{"dataset": "histories of elementary cellular automata, time running down", "horizontal_flip": false, "norm": "layernorm", "positions": "relative_bias", "beta1": 0.9, "adamw_lr_other_params": 0.0028, "weight_decay": 0.06}
Rows from block 5 of a small image embedding model, named by matrix and row number. Rows with one number belong to one neuron. Each number is 128 + 32 x the weight over its row's rms, rounded and kept within 0 to 255. All counts start at 0. Numbers have three digits each. After the name is the row's rms in percent of the matrix's.
After each neuron's rows are labels from the 100 images, of 14848, where the neuron reaches its largest size: "strongest on" is what is common among them. Only what is clearly more common there than usual is listed. The data: histories of elementary cellular automata, time running down.
# gate: MLP gate (model.blocks.5.mlp.gate.weight, 640x160), inputs 0-79
# fc1: MLP up (model.blocks.5.mlp.fc1.weight, 640x160), inputs 0-79
# fc2: MLP down (model.blocks.5.mlp.fc2.weight, 160x640, transposed), outputs 0-79

gate.35 098:104139055069118167125106134114091208128089123129106112099143173133137164133164088135100088174179065112077135125096120094142098114094133113149113158174117122137112063126137168154117210184115074155124104116171145192119152111151086149118149121
fc1.35 099:099088067083149117070100157097143171148120128116148121100160135172124096167148082156141147124109150139096037144099194092146173065077209121148121126110111142117129105159136148137098081184086138136066146175101091138109130150126141106104160106
fc2.35 094:090124109119079104104074107092133104167126177166181148127175121135126109077154116216137138145117126110119103090115115113099111085136160089172163148056210147103158164107127094118134107181134088133172056152140112132062086187112104096152139114
strongest on: 110 turns on; large cells

gate.597 098:104095134192080166104121164128145126142135133180145066131155098094117104148102232134140173130105140111170151090105122089148134092148119160157140082133156138091108120098108152039159100133114071158113087177158105142145092110156124107120124118
fc1.597 097:148158103118153072102109099125142187153146101152147144117058148052148128084106178156129139188137092106075163116090204120111130158164126141135138156144123164152082086141059139118130183164126130157149132143112072111129143088151114090136107189
fc2.597 097:164119097160136135089134162113177145134111189139146122093153126124157122158145121145107122123110193095092183129103164152122122125143079094173138132113103169174126147053082105149123085138129099151124151156124154108081105141121127101160099140
strongest on: 110 turns on; 111 turns on

gate.195 103:190122102096086092119108078144161095114110104172105129174045160118112137141159093132140182123123128154056115115161064107123110121094124101079185129124119111148124094171159147160148154129098120138128178110121101128094163106165138163112145153
fc1.195 103:185115156163130058098106162111101143108138206118171067128129144100132165152116129160181172182120136131138082086113170047160118124111142089081118074161145136087123137138164105099131100156142140106101103109099136132092140129153088080145148141
fc2.195 106:128177100114141098124088099103130146141098128085106150084112133130151132145096100096128123145122160137079086129103057086125075125185126084094159160150097110116108135142106086099166134159210153128161144175107186149138183125119164106196133134
strongest on: 010 turns on; 001 turns on; rule: rule 6; rule: rule 134

gate.629 109:110114154122098125132056100129115142086128118139108112158169117099175121143100146153108133131122145126096149063089086113070130214145139246063178112181177094138156102138099100160142105128150136103104119113142121162147157078094134147181120147
fc1.629 116:101118048120127041115075105185110161105144164085095119151102117103133067167075133163066092178131189118155115111098143138100135154131110141119127099197183156162087110136079171119089153117134094129080125114095205135149113144180164134135149147
fc2.629 112:140108156121159127147104067189118127127130177175118126162147088152123097136203157094132082185121111111155128109115084149116170119154106130107103066124107068109092149114027091145090099157161136143132120136153160206165103084150168080140136096
strongest on: 100 turns on; 110 turns on; 000 turns on; rule: rule 89

gate.537 098:124169122167089114126093139084053094089151137138146129043096078141078133091175117154141140156160069091109098124153105119087136107146088093097123137131159128099174113140127153092110112173094112118109149188134129144155109156188149105109095097
fc1.537 095:109092138159123084130124102118169145095145150144108162122086129165163157132132153182068071156119134147147128094182104114111085082097136132142124100120152134134148152126168118142110151066120117091105103083153114131148034195155042111131089147
fc2.537 097:118076099138159156112132125127143133137124127162119138083107122104149085150128128160189151095132062164118157089168134142113104141155202173129127113143119103190089074154066101127160119117121064069175156160122094107167148180170120091133148129
strongest on: 100 turns on; 001 turns on; rule: rule 147

gate.10 098:109150215142112144074151137129194130090135083119123126100108108106096132128115163159073135053142101106144168113116154125094140116156110115106145027143155176159120079118108136154149180086162130156121083115123072168090134123123144146115137071
fc1.10 095:058116125109131115107127175130081115101063128133124118155077124093118123139135115124097135199091070092108116200175072094109149196094057110130115142139144042133135151145134165094117114093120144145113146097102134111161077134166078112162104144
fc2.10 098:148109139134149165136129177124127076113061106114074120133143095097157102112135127130134118118172103153103108126170100084122091173088144137147109141138158111099141116116122157062135092097104136147108163169068157127185132101100174145195122129
strongest on: 110 turns on

gate.0 102:132143082057137139110097119158136133073190109135128101191108115130076171102095125150159148120177124136113054162106142189134155133114128136119090200132131118147090148084123125179104189145128080136152106111174161160104112178087094155139119141
fc1.0 107:075133149080125144130167181066197136156089092078136154079119137084113129128104166132171094102137093160159112149140135188114168134131122125192159125116186117150168114093140119158091128140158117113099171090119071108100113134165115170106130131
fc2.0 109:062106133107110138132129125096174175097082095133137108103183155111049152135136089088126071129156179148125127125158185098165070115096107143169158074135101084094081102139127124095153160154170137150146151180109106102156128092103141114116182116
strongest on: 110 turns on; 010 turns on

gate.257 109:164156136120135129112128150136109157102141165090117130154092165148109153173088164171147154137140152113048155126133111156129086110084118120073180098132146196148102113200156091086137196090065129098066158084124102152133172171114113068113085184
fc1.257 118:157106149083167156133078157060102175122168157123162120164128219142082173158200141126139109123158074127150134144138114135103070096155147066091110159131128163141124122171129103141171145139117161102108176177123148083168114150111128136114157120
fc2.257 108:179179094102140142132095093137047151099106161099121155164132153123122142098064122132209158137085108089102148138101117124056135088122179106114093120103105094165105149158124175129189147137152178075154112159108150113072115138106120115163119122
strongest on: 010 turns on; 000 turns on; 001 turns on; rule: rule 7

gate.576 118:139095134095157162108135097159130122024141125093096105091171148118142137125190081135159088086136094182155122132098070114132122155118139117145132148152129125116077071102213167067113157141118106141107166083100116103128100105107153147134170123
fc1.576 122:107137162131127125137113139162180123112140125103072155107141141102146122143153110122215149173136097112098151140160094233152133158135073117190166169124144157101150151142145140119137129102107124090184101069153126100129179116104140118182137133
fc2.576 122:093149081095183130088079097157117186152115138109092138106128163183179101110107103135158194127127085138123159150166061161139109116172141151165111186150095134146100106101102146162129123165139151156096099098132063095092151082098163146201170132
strongest on: 101 turns on

gate.626 120:094153103152142097147159069094148127119145127159112171107150122116114094109095117195069128093132111122110099149165148118080147103136177145122105148125175087151074148137106097155141081112182180096066146134123091104174107118157144138174160115
fc1.626 121:091127131106134113134123131166102085123169157076125094144110131165093103067141132199128111178117139074089113058084113157091139107102154111102137147082138108144153128152096150165111143148128123100094132108145169112139119078100126066144131133
fc2.626 114:108116147133202143167140108104101084120139158144159094127130124149122187063071062123076164164124130103117134131116143151072120168124123085148111152066161073149136190155100145145104166126078132112157105149093147100135118124122153094135091111
strongest on: dense start

gate.53 089:149102154065123139154125116103104092122146173171158125136160118133079089162130132142111120123117139152055083173146108115142125154139110135108158175133156116080074068167169068072088129134149075086110133104069106152118170165163165213103157154
fc1.53 088:181122084158118171118161127111146179156199126139102112135189132099092166119111096152114105178159130153124145154091122125119125071142171104136133107170177161132153109126125177163078087153144095156122075117126115125168158099107176114134146129
fc2.53 087:101076105138078089163161133154108098126107124118128167135123064119140118118139161086117141150093171104210145145123136128174117148167147100065135149076165124129088150131139175126165119078152144148080102132167096148120119111084169113087054179
strongest on: 100 turns on; 010 turns on; rule: rule 149

gate.284 099:112133176164064105154132045133112120119142110150124125124109105115130135144160135106080174116128185135139107126081138107079042099075134025099149162157155159075086146109116136107099149159100113105122143122163177116142189133097159067120102120
fc1.284 105:136182103098103126099090124099165159108115139135102117165119128117110098144130120145169112137163091132066141119136068147104136127145081056128179116136117146104115107146101108099161169172216072131124162130162079052099146111103153120094164076
fc2.284 105:125144158177120103139088095090143155104100127115160116116089094120128115095118130134157119158103142143097118115114157128087093164127109114119118119063150185085085098166145178128109136128139126165105122115156127100172127172084130144152136210
strongest on: 010 turns on; 000 turns on; 001 turns on; rule: rule 111

gate.469 109:190120044116107145129149133150119112117092148116150143098158156143161184095146088140080127137127146184122061117083150116112101127144160070116129106174144131133098137146161147112180115176095129143132120134085144167061190079157146166119159079
fc1.469 118:113098164112084182134100184103123128111176124140092148138134189104131121125107117126097068151161121163134133146090154191117134152141174137148177094133183155153153097179202149095107104121171091157180113122217136115116138161173144108086161109
fc2.469 114:132110133173088135196137133149118123124130150095166101093139120100060096100174123179155125136118117134159158139148114139162142143116153138165082126162101133132140076179135185128140146144117113104090173128128145112143116175183118146097152148
strongest on: 010 turns on; rule: rule 6

gate.174 106:128088077144101104146130095125127115102139164139166106114152126127109149129028116165093129141145131164068135181123148111078132107118077131129136156148201103224141174149170103125072155163186139135098097109132137149149140123105108176108121120
fc1.174 121:200122150192160113107143147117180201128102164134131207126130124143092113158144195072130187080108143138114143146071104131098100114128144109141138115138060105073062126119130167078175184171119082086153122120140157157175090119112140108133156159
fc2.174 113:142147168125191160082128093117158194147142146119109112122118119108130136178103096091166210149121139144128153162126083112164116179104164130122141124179097092071170102145129132153116117139114215103128175123150166154113104134122130074145123143
strongest on: 101 turns on; 100 turns on; 010 turns on; 110 turns on

gate.248 109:131089170043106114144128151053158114158180101180151064127083183106095161084108148178087127139164092066096142080133100101128098117130113165160131124152140165142133136147043149116201145192134186089177144119099118122152127158079085121116145129
fc1.248 119:136100156171161128121107111090080151116133150145162130109165082149134091129145161107113181106072093179186151122092109137121097092117173119163168137105135095167181156088127146176113124104123125153140080171150136104154165087129124131106098190
fc2.248 115:131143125163158162160176113209152170145093183142128154064152148116141106085121138098112173101118159164099094156137123176166116169174104136132169112117149172126202152106105120134156115063140078130118059146095120139107101087120131064122141161
strongest on: 100 turns on; 000 turns on; rule: rule 83

gate.395 110:159172118129125110110132140115147137149121142129110099126175073173144159165130093169105112223086200112072127124144131148113181113116125128101139137186136121125126196096121091130190082124115122129175152131112135143160134140060118087098157144
fc1.395 106:149108073098123117145120089106061124120126141194094161147153069159123134099142112125097118110154121116137124155127161150192121106105220114102116107126106171165149082127094138163126079074213165153078186098078130137074102115107136136099129142
fc2.395 104:172130113138144103135129149073087173148157144171136137100133171141078152102163183142094135108151137134142077185127149117138130141100136157149103137149099135152088111047128057159156107149132120138127161164125132115110071152167156144087084135
strongest on: 010 turns on; rule: rule 22

gate.310 109:107149121095127161161112135168113116092153115150129155147069143113159086120136114107140158114156101130181083135147084185107068101083148148043153075187171111180102097092157111065121123103156104092121124127127122193147098143142151153061151168
fc1.310 103:119189142129123080078089139123117143123108156075097139136142199174179160110129123177190059117127118039114136113096140108090120105176082083127159100183120094124113098076062145121111087133147165121147107150139115114159127128128159100157081133
fc2.310 098:085072113110142168096128174131096105163177101171100151126133137109105147143104138127111109149130133137133019177148037153147126107109132126087090128133139164106112103149146158171117074127160132131101146138104166143136158203102084133097140163
strongest on: 100 turns on

gate.447 096:131099095120101163077115178136143060163125161154105138139139160075106080179135121113099124163126126098135145160105081045097179083109119117133084074146084102044109106124094118113119135120145148150167142137107087136145140115166110144145176130
fc1.447 103:137081077159089185105066124150143109133212126206073167126130165134132095114127161122105101143100203114148168114098106134154154131105075118114166159140122068122117165149110107163173197146160122096141166159116118109108154066135139100121113141
fc2.447 104:158059132152145153091110109110120130149127153166057145119053132095146079108158106149160111084135124125201129128086106086121181147133192077131151103125060168128142123158097173097137071099132180153119110168134111089119155193114126170081117159
strongest on: 101 turns on; 000 turns on; rule: rule 97

gate.563 059:147117102110130118131158124115113120151131141158105161122096096127143071166174142095124016118100131196115149083114084073160125089126107168132105136120107126173092087088115114067111128105227090141112139119159145185146130070128110129159182160
fc1.563 058:101081091115106100140158153067099122127084113146154147111084049102118149135126050102133155160159143146186135151124110133139155106160149155125135132099129081122126147133150134146122084143148091147197137185125039124122140088121127181132166158
fc2.563 056:210186111117121117099172081104158104114146116152117139173142192150098134127113063126137128131151117110135067168102140089127121135091154123141137161119130183076121116164081108148191121105206114158177126163090135168122103118125106114129182132
strongest on: 100 turns on; 011 turns on; large cells

gate.477 107:146148169125129189165149105134095108153156104117125137148139145132185072089192147101109093130132063121142148112112075102178086169086128183132089128102121072136140140086161175099175151160122088123108127087102131152150165113113155165128129163
fc1.477 098:110179115171145133159101133115140142159159116105108062144151114143143144205133101106123151128146111105126092066136142076145066128170108096113099177113127110157206186169118145132152114180134105034146094084173094112140148127099147122094155197
fc2.477 101:166101158101123068127130127140137134154128099125095189142149115155143119138123114082124155170134089124153072119136106164085121140129123091157125146099164138112142095111122152120152081109149176182086158082130072104132195113109194105137145131
strongest on: 010 turns on; rule: rule 62

gate.479 101:169087194111133147107127103133174153131118105103060126115185101106043125147137186096086130114104154145211164114132135150113140156110106148119159140139139140168123161119119137174100131093107105150118127120121095081108101205123171103130179112
fc1.479 101:077117126092115142110070177175099119128134096133128084135153165084087147181151092130143148116194156135191129083132153178142148143124113126079151195132075111111135105071106123110153163098088084079113086159121131189197136116099102093078113146
fc2.479 106:177146094107214136166178179139125148106123165115137148102135142130133135137125117135107158150121134088104134160159142131106144138136146115137150155154149102121215127125125073132121144119049127130090113096099124094151119050155138144159068085
strongest on: 101 turns on; rule: rule 32; rule: rule 48

gate.228 104:120179118102117112117170146104146163075146068050183139149133114222139128097179098155108178156140155105067095079138179108152154113151092158126151063141215112081125118135123080125164119148137126105137147116109129101146120100083165111108125134
fc1.228 103:101130134110127129107170166158140058090121129149152129093107146152106061094120134131154118082080107158126113100112127130139135115130173142095117050122112138155125198131075172131115157112171123167018088146101135131109157144131178080150123106
fc2.228 105:129112107181154099112108125084086080135151088134073129109130126131166095094108153157112062098103125122125126150131142113181132140095169083128123098148139097134162186072165116121146112102025098173071171181078113091094135111140151157159091159
strongest on: 100 turns on; 010 turns on